config.yaml
arch: "dit"
model: "class-conditioned image diffusion model"
dataset: "drawn small creatures on textured ground"
train_examples: 101725
image_size: 32
horizontal_flip: true
conditioning: "class"
objective: "v"
cond_dim: 192
targets: ["creature"]
num_classes: 12
cond_dropout: 0.1
norm: "rmsnorm"
hidden_act: "star_relu"
mlp_ratio: 4
head_dim: 32
fused_qkv: false
qk_norm: false
inner_norm: false
patch_size: [4, 4]
layers: 14
width: 256
positions: "sincos"
optimizer: "muon"
muon_scale: "match_rms_adamw"
learning_rate: 0.0068
momentum: 0.85
nesterov: true
orthogonalizer: "polar_express"
adamw_lr_other_params: 0.00093
max_grad_norm: 1.0
max_steps: 7400
batch_size: 128
epochs: 9.3
lr_schedule: "cosine"
final_lr_fraction: 0
warmup_steps: 370
weight_decay: 0.0
adamw_weight_decay_other_params: 0
Rows from block 8 of a small class-conditioned image diffusion model, named by matrix and row number. Rows with one number belong to one neuron. Each number is 500 + 50 x the weight over its row's rms, rounded and kept within 0 to 999. All counts start at 0. Numbers have three digits each. After the name is the row's rms in percent of the matrix's.
After each neuron's rows are labels from the 100 images, of 14976 (inputs lightly noised), where the neuron reaches its highest value: "peak on" is the class under the peak; "top examples" is what is common among them. Only what is clearly more common there than usual is listed. The data: drawn small creatures on textured ground. In brackets: how many of the 100, against the usual share in percent.
# fc1: MLP up (model.blocks.8.mlp.fc1.weight, 1024x256), inputs 0-127
# fc2: MLP down (model.blocks.8.mlp.fc2.weight, 256x1024, transposed), outputs 0-127

fc1.552 084:432530512485476559462551495477514489504502438464470441493560487626501462514572602388405403405529469558553578517506521419512499414553482525483535538525443532523468455481489431560546529442500529474587476484542457489519532480498413502511460546462531428604509422461573477570529452426506494592516506561474513455581476463467461518513482513491556553569460506405484436477425503515510518463538
fc2.552 071:429532500343529646577542533551546545610534546528543494491520465459521469426490547441510564452488481425480477567515383510516499466522506487434504569525516499541496495440464525554436517550536503514590514540498499520461474541513455613460541578496586459460445508464458500540497511445495595546495513473590537497506545587498597518465524536528548560466484512571565403465578490490500498493537
peak on: limb or head (30 vs 1.8)
top examples: orange (33 vs 8.5)

fc1.395 125:607577488555497499487494536481636516508505540483456412544521464503577509516524550596489470519451486525472535452609517499553447474463527546428530526531375525528470456415521557422529549517449547537497577435506665528516463552403474509525485498485497426585527470424483460527488488443433507529618430443558499438500437472544394489522500513516489534474569505415452447450544490520488552496635
fc2.395 118:460438522580534639555524475499528539491521460480464438493432563469559544499467540474486551502502417420429568484460495583530471466484469506504526492407489461487505489470487472413515514446480484555461572540416600488497517485528410422402553540586548401479557501464505427494458585583526505559462495503525451636479520537471465451510550535447485472513437445450420524539564490421484456450530
peak on: limb or head (42 vs 1.8)
top examples: snail (32 vs 8.3); butterfly (26 vs 7.9)

fc1.743 085:427465543493538570560507445447438488542524490537485492492569420412560526612510609570638456419484560492504482445496482477471450477502491466475488526486473483485532517412578447521461501615478489590432412495521479550432532445447466521546549577487599555434525536527457604448569489435498561451534498473567495463534521478536498529552527391576478496546526521545464438559474540423568508498517
fc2.743 088:493437491532575483425500441527522423507431522424571470486535428426440357549447424523524587597513481542519510481565452440585510447561503472596501433534487538505501572514607559604591514493499496443441447476519591470556513526490528450467482475518556530493472560644434582506505557482367478421526453495454575502415523496502547524470622514591414512442463444485408541516513563419468435495426
peak on: limb or head (48 vs 1.8)
top examples: caterpillar (31 vs 8.5); turtle (28 vs 8.6); purple (25 vs 7.9)

fc1.70 096:506490518492482503596516403502500494483534457528455477540534546528494513499569581482440446478500443467443547533563382501497523458516511502481522493493431414477509476531508472529565462529482464499464436526536536469484545475392585492466506485480548521476529447529407565400512580477443488458550494538461491386465430538525439508500499499438465435552510490492499451497461523596444467535467
fc2.70 089:460548440467502618583488558538563442505543485523553497484581441560433481469533482514506575505541429471514525495518446558470455455465449439494548458522477505504429453553504511520493454514453426511561557505536458463491315531532526490464511495542533564499488528481540563396443407458391529422562510526527477566457446521442399377511488491537468475524443534489566428514468488402538498549406
peak on: limb or head (54 vs 1.8); body (41 vs 12.2)
top examples: butterfly (95 vs 7.9)

fc1.183 085:599467553422474490503581445559458497581487471534494566470478503457460398478526485469525476570499452555516483488499484516487454556479480481525422494502452487471574524510422471464509515434422475492512518478668411458563484407462478499478504485468536485548467453491488638540495461497491500480407455476545543494511552533429473466512455569531484501423454519554481488484525454481523444555474
fc2.183 094:644528412471455489557612600385495468506511462361452543500573491476612510459500510560422468477536428540396498507515518501502440428518542488434630496530456371559517483446447609492463553484524534457459447441501469428477567474533506484512548510427546504470523482545548404495484490516542518516388486517513499491514467527517497560468531521415550396499513439494490541481535491524496522447568
peak on: limb or head (25 vs 1.8)
top examples: snail (36 vs 8.3)

fc1.612 084:479574441499491526552492510457458523566541464449508456567459502516521457506417447565472502561473534527524457559439555428540452446551535514423519397602546551497499519515549511493590595459509564467501489478466556493378497555489570485494513497482514509466406435522428656448527634450522513436451554435430544541485564495335461515529468579492505438452470529503502521521511419496486377496523
fc2.612 082:413531474477454494435547535493452516432468498486490469458513508557395507478514478505572523436571515414562532425460573486548430534559384510514516487508566457511498442514499486479407610536614427472518488470441462493542466480511500549470457528520436454489542472464483516455578521491521451525515503516484514544472424491442458620441499614525472487561575609489530423462378463567553487441472
peak on: body (69 vs 12.2)
top examples: blue (66 vs 8.4)

fc1.130 085:417532371555493436430596522561427502520562472416513530563471476463483479508526545415501519514595569461501524582516479571480517551429579507472500413428462550609449530466497438537512553475540556499536471543465454557463593487470504483502490519471499492525496545553467469432444518524579464534571541482454568341515510535453516492528538560439491385538525423478510527437483446413466425552434
fc2.130 089:420474625541343454542542446456480493549460503471416412456583518472569585526529602472457428442523565525509516471479507487514541582524520543528506472508365532490488530542532545482438426403524568433528538509468573500510523409592430456514468379491529541546415489482526499555531558478498470410407468502502537586436514508513491518537458452518505536498455370473375471481506457480519434544511
peak on: body (92 vs 12.2)
top examples: teal (58 vs 8.3); green (36 vs 8.1); butterfly (30 vs 7.9)

fc1.318 087:467439423476519502612493432366578569572426487541432539484473470464473547519415563510548509489473571480430547546499509525539423460514442517568441491493511492456448473541482532549440519543492532430450560479561375594467580487490444506457418488562583503528461465459537556502526525458519476480548457492541545439514459449483539516495485460544552481451528489473413574570470523460501561399575
fc2.318 094:558424519480469461522455501550486506463546433418479451491436493511425376515558490551554539439483542476588588564509521455459506508562478539471565631583493561504532657453477536521535443549501513478432476504541426530511544518491595483518468446542549473478545559489474549575446543463556516511547537409401520579487501490542510575481479457481548493638546553526305520398422496510504521467498
peak on: limb or head (66 vs 1.8)
top examples: turtle (45 vs 8.6)

fc1.624 140:472523552533394536526476394588539523520506446560488507572557510510548447410470592414474555462505539456467515399540461501518478475570556498532543349538523550534476594498500486424465527494528520494475526565455479512470375573519517500487548522556502527420566474408552509493564451549531530478527510548506504534526452533506511468438447511535509535376512554523451430551436443484475487476498
fc2.624 135:532491467579656506535467548396520537407457508451561545491453482500560469469474401526560502542496493590500560580491496428569547432569507533457494476415536443388529478495443475565495415433386447454495523498508519468472438449517518470468536494572469407497623483578431423535615472506533493465497503532501451538521487474515569526447477545564579443536521517507465431480490485470448508592458
peak on: limb or head (76 vs 1.8)
top examples: yellow (46 vs 8.5); turtle (38 vs 8.6); orange (29 vs 8.5)

fc1.517 085:448517397511480483490548513442458504616439443452510457419447583493476548526572525484507473480532431528530578507475503524484441503530481511530383563555555490523597575499475461477490585518454470451593515480521649562598493468499546500478524538472454557604417572585486510511559569416532541468497443504502437525496483547570534608496475545523507459511494522505387463493511477496519595504457
fc2.517 088:446470637476437493527511572527527551432467444481543503546513533567585520597569447568503467555514379482539463573570572501452565459481473510488433432509499466497499468463490543443525466535478536406557470447420586460469493426489582478548501512452473471505551511484558421565571541473550506535475401487540573562464523561501633538545595518438473530525460523448429457529456387512579508559558
peak on: limb or head (30 vs 1.8)
top examples: blue (37 vs 8.4); turtle (31 vs 8.6)

fc1.513 107:521605518534534493542392437553503508517575460496421405461550458525489480520543493481535525465493552508545536468490450527567570520506509433579515533461445554505573514519485565587566543447560502499551492457538555534525540562351524494413530484431457502574473448526428479537528522548478479462466413476499436573461421538471385402510374460448549447447508537537453451509508443543474477516478
fc2.513 120:423512540554535472454480485504452513511464506435458424474515489521457445447448600455508535482516590607525339476461509433508594525581518595528566494513498501562511499500389485588508496423491510547483444488460601461498510503422543407471537501536555532531472442493446517502590491478509562544382561423580546458468445425489470453444516481524414435525443461558450488519513428465418503499480
peak on: limb or head (85 vs 1.8)
top examples: turtle (76 vs 8.6); large (56 vs 25.7); pink (28 vs 8.3); colour: white (27 vs 8.5)

fc1.245 141:541498507539396556552536511423512475565498437466528486488464523519543451436536585494503559575487585443545505535526508477559558458484430510520443404511570489509499472505465607514517399536570558544505569451503528497513541456498397509495437472589567553442542543491532422471464410471472440467532526451484533383587463506424487451522561553467503408443468527488477454582442505568467504439390
fc2.245 130:490477445545616407571496421522506473488604592477539561515562507490596414535501487487487493499484500426531570520506615461503476514487592546544523486507451571467489524495467465497553445524482479464526504590559492504498490524488472449502474473534571592521447484467423552458500570561530504471442431458502492646461594473535490514517496559456573543524495439498399396592494529514512499555440
peak on: limb or head (93 vs 1.8)
top examples: large (65 vs 25.7); blue (30 vs 8.4); snail (25 vs 8.3)

fc1.687 094:495473508550498487510507513513567506415505458449516535520514493495432531572462497546501429510621415524524511533580502443389537313433505437502480411461518540489429576510531498556419480512564468506518457404491512533418464498557476501499555448475581474594422538444442510436551499566513508518516541456492536465477503528394541477599505423504537433518573484498532485509418477530465507520495
fc2.687 096:520409515488559465498532513509523484407506469553450557517461500546557484442525604555473464528504533592463465419413554459568393548501475557552491486592603470472490533552523534480512406431492486417495533519524557479391494490554570542459607446418559477601502379439574601444438546441518406520470431435511449553502430537445509546426458455549577567540565525569490436505514450501443563470434
peak on: body (63 vs 12.2)
top examples: red (43 vs 8.1); purple (41 vs 7.9); dragonfly (37 vs 8.3)

fc1.182 108:523451554468607513423503448488551485502428515471463613507547505445519486479550432495566445546503449433380497543524497524547522485546446483518424530525574465505458527546470589475529467605506473517486591454490527453536535477532512502483451522502467474494503476478559483475486439487482525573562388515441541421515497508495638488523562470608464481535547507564436602475423466541508471519474
fc2.182 092:443456526574456580653435507520572512523528483577465562485471526560523473556505481541558485551457547426572542516572484459599419491423536458509589564524472515478511572486496459529463455419496546602562491530489562510419460609488534428469489451552384462546491427477523509552378503418493528464501621481607478556560480478537555455505472533491511521510535504530522558480489526434515541509558
peak on: limb or head (48 vs 1.8); body (35 vs 12.2)
top examples: turtle (39 vs 8.6); purple (25 vs 7.9)

fc1.650 079:550508523491503496498455523598533352482482539498393490514422549473502499540500492455493481525571551478513501553483436519460568485528523476574537540500555578531509463504543518526488489490491511487555492424532557457548548597526525498414529561461450576451601544490440535458612573495501388498423522501553478423485507511458426476514487536507527512488590523503554484475529505472475372469522
fc2.650 075:496489516421527520519439543443592508463485585491603533458504510363388477428586544518584531530516534437540561493455465519447477482415474497517473493523549418468500497568492460510495504477528462529507506473439525486547568445525471528486500492411532580472446645402497463525488465559466499430484509492510389552508489524510450414443503519499539522555412494566505467444461506510623557478506
peak on: limb or head (46 vs 1.8)
top examples: orange (31 vs 8.5)

fc1.455 085:559489527503480546498485523461497519451520470504452522532473493551401562491536529502494453517556512501556534578510393652540575536480438543493463580444528550502411599509408486542399466458559437481436519525492444451546567566505498491482532573485516457519481557553545570478506422381533536512446532509476454581441477483587491511515556508513553553538448510492523538544446549559573543408463
fc2.455 085:492511498442510560510497488474626553546436528555552504467551505454438572491568469545514591498436560558461460541444547427495451410465524470463528506422474520484480566572392472468482517487549529485460536492504440438498569560495455528453464506412405446567463509497484508495483476482477532471512467408505459507524474447557478442513463511526572511384600478473546566463453518498511555470487
peak on: body (97 vs 12.2)
top examples: dotted (42 vs 17); white (41 vs 8.5); teal (39 vs 8.3)

fc1.604 141:522402509585514476541515517507429453494455573523553497560547538538550500479534559410509557446510476498542528471522552464520515433567531508494525408485437488437448576508393529458528457498478525440567509547501448511482432531483504507497539442503562408558534530521458483510562484529582507576493512490575504537462484455519374544495539481510491624523487520490385464541495463486573455472559
fc2.604 131:427544594493525544565480452538611502544526466510482558495488527547487481553522514486506556584461466489474569500475410489522598452486537435564439481473519490532503475526534521457456485411537535456487503495385547454538554518502493429495521428552581590449541503487504532483471475421456557438462466466544534445496476545439494513423529486536466479465541498552649508489523503512448524479495
peak on: limb or head (77 vs 1.8)
top examples: spider (41 vs 8.2); yellow (34 vs 8.5); orange (27 vs 8.5)

fc1.539 071:529513476519499439529484526504561453541427525541448493557471511447544525449534613554477585559527448483412535528495495480551557352604496408492475493462386462515502531453541545530521540519438490477473498520569470526417494513494438505461443448458489368483463419501568500509515563433486551430598473523464538480500494498429485490522570560473610470498526499488546473442516501554486477526560
fc2.539 064:365543525509519557489466503506491484431441533455461409539521528571548533498537467498508501498531532480447545496487507634404506461515478415485447537518506503647425466527520478549527498424409478484467466509521509538527487510547524646476504508474507466414495536564553485469404509484481508533529534508572475540493450506627578419541525485472520502505484624566506509460487521369474471462487
peak on: limb or head (81 vs 1.8)
top examples: butterfly (39 vs 7.9); green (28 vs 8.1); teal (28 vs 8.3)

fc1.666 085:495526515475477449515473626548560541473490534583483547485521430503519536532483475458547498547540527486577524483486513544445476474407502377476508441468482579504516531508509557446546576521477568475505550584405448557436500491531575493534355486471565432602440546458586481499524472467443484582445522605508492507401486456588483479532471447545470594494537428584441494477447459477475430508506
fc2.666 085:415424486520492542406551492497413512512511509537428539419438541510523478453553528586506543527516429493510555521545527459460524461476568606438453544549565470474485449543541530491522449454520512456461466408511517427445620589432602519517431579469547417438508540528472491425492472486475427510500451518456495401477479390518518489526505398513565467476467391535501540523569441564477398495541
peak on: limb or head (54 vs 1.8)
top examples: turtle (44 vs 8.6); yellow (30 vs 8.5); green (27 vs 8.1)

fc1.139 123:506514424493464483439613450463486522427568466474552506452509523491501440485549502496497500551480509600529493495508487548447611493491508444474501477435538525475505570427458545520484426490496475536469523542495482500508519520506554497541516477585494575531512461585545499579452470537455578504531483539541501604507534534510601507553506487513574474374453448467609554468462439541442625415536
fc2.139 116:570419502521415559486522533486475484538560475445548620496497379463570427579477433482493571500462527564524428477517524425598477505498564528563453478455440526493469529543496455452587445493499508446557483471483425443516418484527403428502549525405454480553597493364536520531473484535520442429545460511502502465500481511460533547387439398515501461473562550505537441478610381457494642636432
peak on: limb or head (44 vs 1.8)
top examples: turtle (28 vs 8.6)

fc1.229 093:522384542491500504463502512512383496530550482500500445561506537466473489426496541510446565466600538419470442480488509423424574525643533510432534567550443550408502455470481517402448537462461453460587465465513560542453558525549480503462518494501470544532432456529564506543540459413603428633522494399495513497462489414539531437467586506530410465525463499478497427476482562397574454510522
fc2.229 090:586390459476510422479514491501560456474477453573530480439461455433505535549526587529491558521477489363504538557564470526432434462413526518574482503461486462462456564503498528530548410490512473400503471472496558456479520427454517471405545564441427601535541470452631441544552522498502559497551555477577548517548506548516515453538460514468530466510537492376538496529502426562483480466526
peak on: body (60 vs 12.2)
top examples: teal (29 vs 8.3); dragonfly (27 vs 8.3)

fc1.646 101:545454475403620454432476447553484534565517499500491506520527547457519467521491527459489482499459449537569601499472513511607461498532476483528473479642514459512508503546434581311602567486481549478429519469411429555566642432450503500492452521480520537524459478556519492554621458469482535526520541380535429492503471477439480550467504541598456517605563540551443482515428476439555460498528
fc2.646 094:485526624497405540529494512498552470509506533495402565520506510483516452439466521510465476556507510556465592511533460542456508505475544490495452497531465465412501595495498560511536582383497539453491500484498587525498436559490471370432459527594435536560540517549530471381523544439451501487506420481556426420499500493534546534558569565543528472540432513432453584535445478587455438441554
peak on: body (42 vs 12.2)
top examples: blue (45 vs 8.4); caterpillar (44 vs 8.5)

fc1.695 094:592507553533550481579510470487497555526535560485500395520500531515508584570470558585519403466442458483415540532520503460463579627533592523481390528474485559433537465574496466520512364618437570517475544489452452522493502527543587481538510585452506597457585468528482501561489496537553504638467448579495516455534574458529473475514542470565548490482495452499523505507518538506472520504462
fc2.695 096:587457470573535573451422436487577478529545521509496525536514550405517498526439501465523456563461538488470480462462468448469453580467471530621479513514375552566463598486442407532491445495564518475501487577525490452512573544576501415477488535452548573478440551430435544516576506504502491590517441572423514575502478491491548457473465447547536507493496544506455430466488427498552414517347
peak on: limb or head (28 vs 1.8)
top examples: red (73 vs 8.1); turtle (32 vs 8.6)

fc1.555 108:474494592567541521390578512533414442509525504425529527395450489524489467432517487486573426594511484509515487520532547618462510566492425508494450539558716474525449540503573543539539503472527493543450465523431506422532522464480502504472513514440453528450591537550387421521510499501425530553422543468487518545546504444486443571522480561553473550449555507482574532492495615522621614496498
fc2.555 112:377466520623467520574457556548514475601454450532516430519566552521505505490514498524521520456587463421452465483446438541470507481441587451556564456495524426523514470556536542489493412428398472611496499468511545455539483491481465386412521523423453529515489539469561561405480476633368485560410523441562573505545428567496503493521519400536453456464453443463584455489471453519485511479519
peak on: body (99 vs 12.2)
top examples: yellow (41 vs 8.5)

fc1.671 080:501514398482519545526510543494462572435638560506529465477493478484553609454477489501453581541520560444480464493522475537419488542465510450522553439535496559605522587468543482410463468457476535472502461542601565441412512461446474504453560457466470453407543502532563529562461522425542507514562515521480491437486420498489502546492469462478446492583577527430439519612495550461458505484406
fc2.671 075:495494465536428536475426475482490447435463505493481488510489474456503581550569505437483515426441508502446549420522496509562528473530493447522456509477524609365502476573598543438493464561498473523502456509506496536490590574534460577566518412494579497432506438512511534402459497410529507502435526552469496535497524489567473489516471425584416517562421487468487561563457466367519439508458
peak on: body (85 vs 12.2)
top examples: beetle (53 vs 8.5); blue (35 vs 8.4); red (34 vs 8.1)

fc1.396 103:439452521543485463431496536510532531501545599503496495515513406558535464491585623461392555393521506603569448540445372475521530469536533507502610526505530418499474501491464493459501511454497490551558449543482397490563489522497495486426467547626447496482492457514565450557569481506600452450535499559521446481503543552532364529498528546522479567544574610463438425533594471454462494422487
fc2.396 087:438596519579396539532543538480524481562529619429454501498522491478399518477568565535480523542546525503462561563554416501566502421522516495513354491453452517539542501498460594513473466444499542541398515451502524390468467567460492457479537508509499538594528588476446564476521468511470499468377544431640451446516448530471614522495480503525613443449498448604543513477445515562442536587543
peak on: limb or head (73 vs 1.8)
top examples: yellow (38 vs 8.5); orange (29 vs 8.5); pink (27 vs 8.3)

fc1.724 088:534489503455488422498483491449543522506418490555477494580600449513542441590540599528463474474502550551487532437436501491500443465521515438488413506407453514494422498546414466397499524435533525482472467564557523476509497631464540501453544520440478401540547511498542505479465397566504495575482515511502556544546498500512433532532531475523564496557476583528596470507403559389521482438501
fc2.724 088:549567471497454647604461461560476493576470520499540410542430472465516411486551514562540551544469565416443553535452427506421485436467472448567617518471525542492494518557493562534502526375479496440417598568514491436419529505434498473418512505517469411505474424481448527552496521541453539604506488478513471452501560453504513539436472503489506458501461362582605455551520602536511522543461
peak on: limb or head (60 vs 1.8)
top examples: turtle (61 vs 8.6); yellow (53 vs 8.5)

fc1.9 085:587464451450470590487547490452642511455480566409607572528549503448506473513482501529477473512560476458479481515533484609564513579473461466592453567606473498621516528518528521500461519533502515419536589594406473535493412553469482488455470489483507454476554538549536550463533479503550459492449507558577498520527407466492467491558528536541585413480455427536423505544493497459430498452370
fc2.9 085:617492594462456462378491521507421480468496550368526572507498484441472478520537487487464525497538466510433522538506509476511442443474599530499422519491524497546460469511482496505528497503427551412535521529594541510479508439540514552546494565518462541462482555468515508469554501685556573506570457531459511533462565473547502461505443534473582466528626516499379450555525518525509460525437
peak on: limb or head (46 vs 1.8)
top examples: turtle (88 vs 8.6); orange (34 vs 8.5); yellow (29 vs 8.5)

fc1.304 167:518477512569563562526506536383493509504479482434502426535508466464479475518524521408456509351490485465570526492517440359498546426548508513484567502472419456367469501570458551427499424510413561508643565460513390522550462502537510505442473454458482484573501468441531460554509500544571476553573512472546497471485442524519447483459542558507627607522588569514439471522481487542472430475522
fc2.304 150:428451460527414454557573508555541503566476381529555518564576506445504471490564509531533485537506450551349489459494457511520483546519464491555382481472496510606495508527548457517517466423478507542449494495501519508493559501478502380573501573512534640511473533525430567499457568537427519456448512558558549447532449506449623466458481489455557529431492586529675537447541463505553504550484
peak on: limb or head (45 vs 1.8)
top examples: orange (62 vs 8.5); snake (34 vs 8.2); spider (28 vs 8.2)

fc1.138 067:481519551492405495515506495517528470520445502451496505502510440428480597501514580517413568612532505576452444521480518451457502474542482505510509489421475509478467512447489493518458498482570503467468508558516504431626466456495582478487477434483461450524529514420528501437531592526427540491554514518447488494591410556453446434520471526503461541511458480565369378554420464503547552535529
fc2.138 062:468534484515480520470542413476415514460482497404507462542599570471605616563458512433519496444489562474506479567482546441454480428574484536535513587425512508508489535469562434483545512482497426519473506473463517630492436481485481527494516481566552504583440517418561445410565494519392473499543387527575477541544609439503496425473511599482534397478549550559481448549479439533485556517468
peak on: limb or head (36 vs 1.8)
top examples: turtle (48 vs 8.6); grey (36 vs 8.7)

fc1.514 084:564558482534513515405458507422554485507452470546438471510523492474469527514481524614451538618474486457457431547475538486457459499462630548520496516447547429488539500376490528405497433479443464416455563553520428384477376571548555483510668486488514536567480462490508460508522482527509570563454506439491430547581475657468497530465512451442468510490475481500584497475489518577581474545585
fc2.514 091:593492547535558472534473504591472467472472446346476451520487496483553476602511507521552435604497597417485473553614500496532463542484495530496525474450545483570473554548551475486499449432454444393532514467534539481520379399578459467447599452527455600534508500535448488500513425403546507538493493522451484456515600550568592526551439462460458531452531403484573418441488544515460548564568
peak on: body (37 vs 12.2)
top examples: jellyfish (31 vs 8.4)

fc1.601 100:493505440540538518522560456455493509501506587542474562518478531454470574461521493445445421580453364510438598484452597596486616500471433482475494461581488454560549591471458444472545496546566413523437501489559501478517494539521514523484421516485621495485495500529585570598531457443455620464484467493487487537509459475547543558515535447489526543447624542518514453577566490467441422518488
fc2.601 125:528527581549537500524489476533545493483479494387441469482435511502464442470521511526465445497524462493625539503439456509475515547486542461518519471504503466538441495482490560606568532552562537475376446473548516556540405479478517337584512467507563409513516547519522432557553509510449499471489510476467513351507517474424582423514491476408441433437413453438432459579546531483419548547509
peak on: limb or head (71 vs 1.8)
top examples: caterpillar (41 vs 8.5); black (34 vs 8.4)

fc1.392 103:495489447450576400499559466641476458435481471518469546532453482484476499493513471446575489545588488455559570445535498562568387518504433411506510490496523534566574562490473532508517536420540514543449555541485460607460450564494563521395492434480471507578506538471429562506518538495545620462491480501557524489430459536477428576473450422492453576521454591493480512482546493479488449449582
fc2.392 105:454483535577386595470665544408481491511497552491543471409534465469457510526440519478507470531509483544449635501438513528487446512567500475544438522600496486498506507534486468450476479439516479581437532405525544518465498613489480423475515539562541499594561505417467416508556552556479450468520461533398520525450511414440436538472500494414465556589494481571465477479483604476489472487501
peak on: limb or head (26 vs 1.8)
top examples: turtle (26 vs 8.6); blue (25 vs 8.4)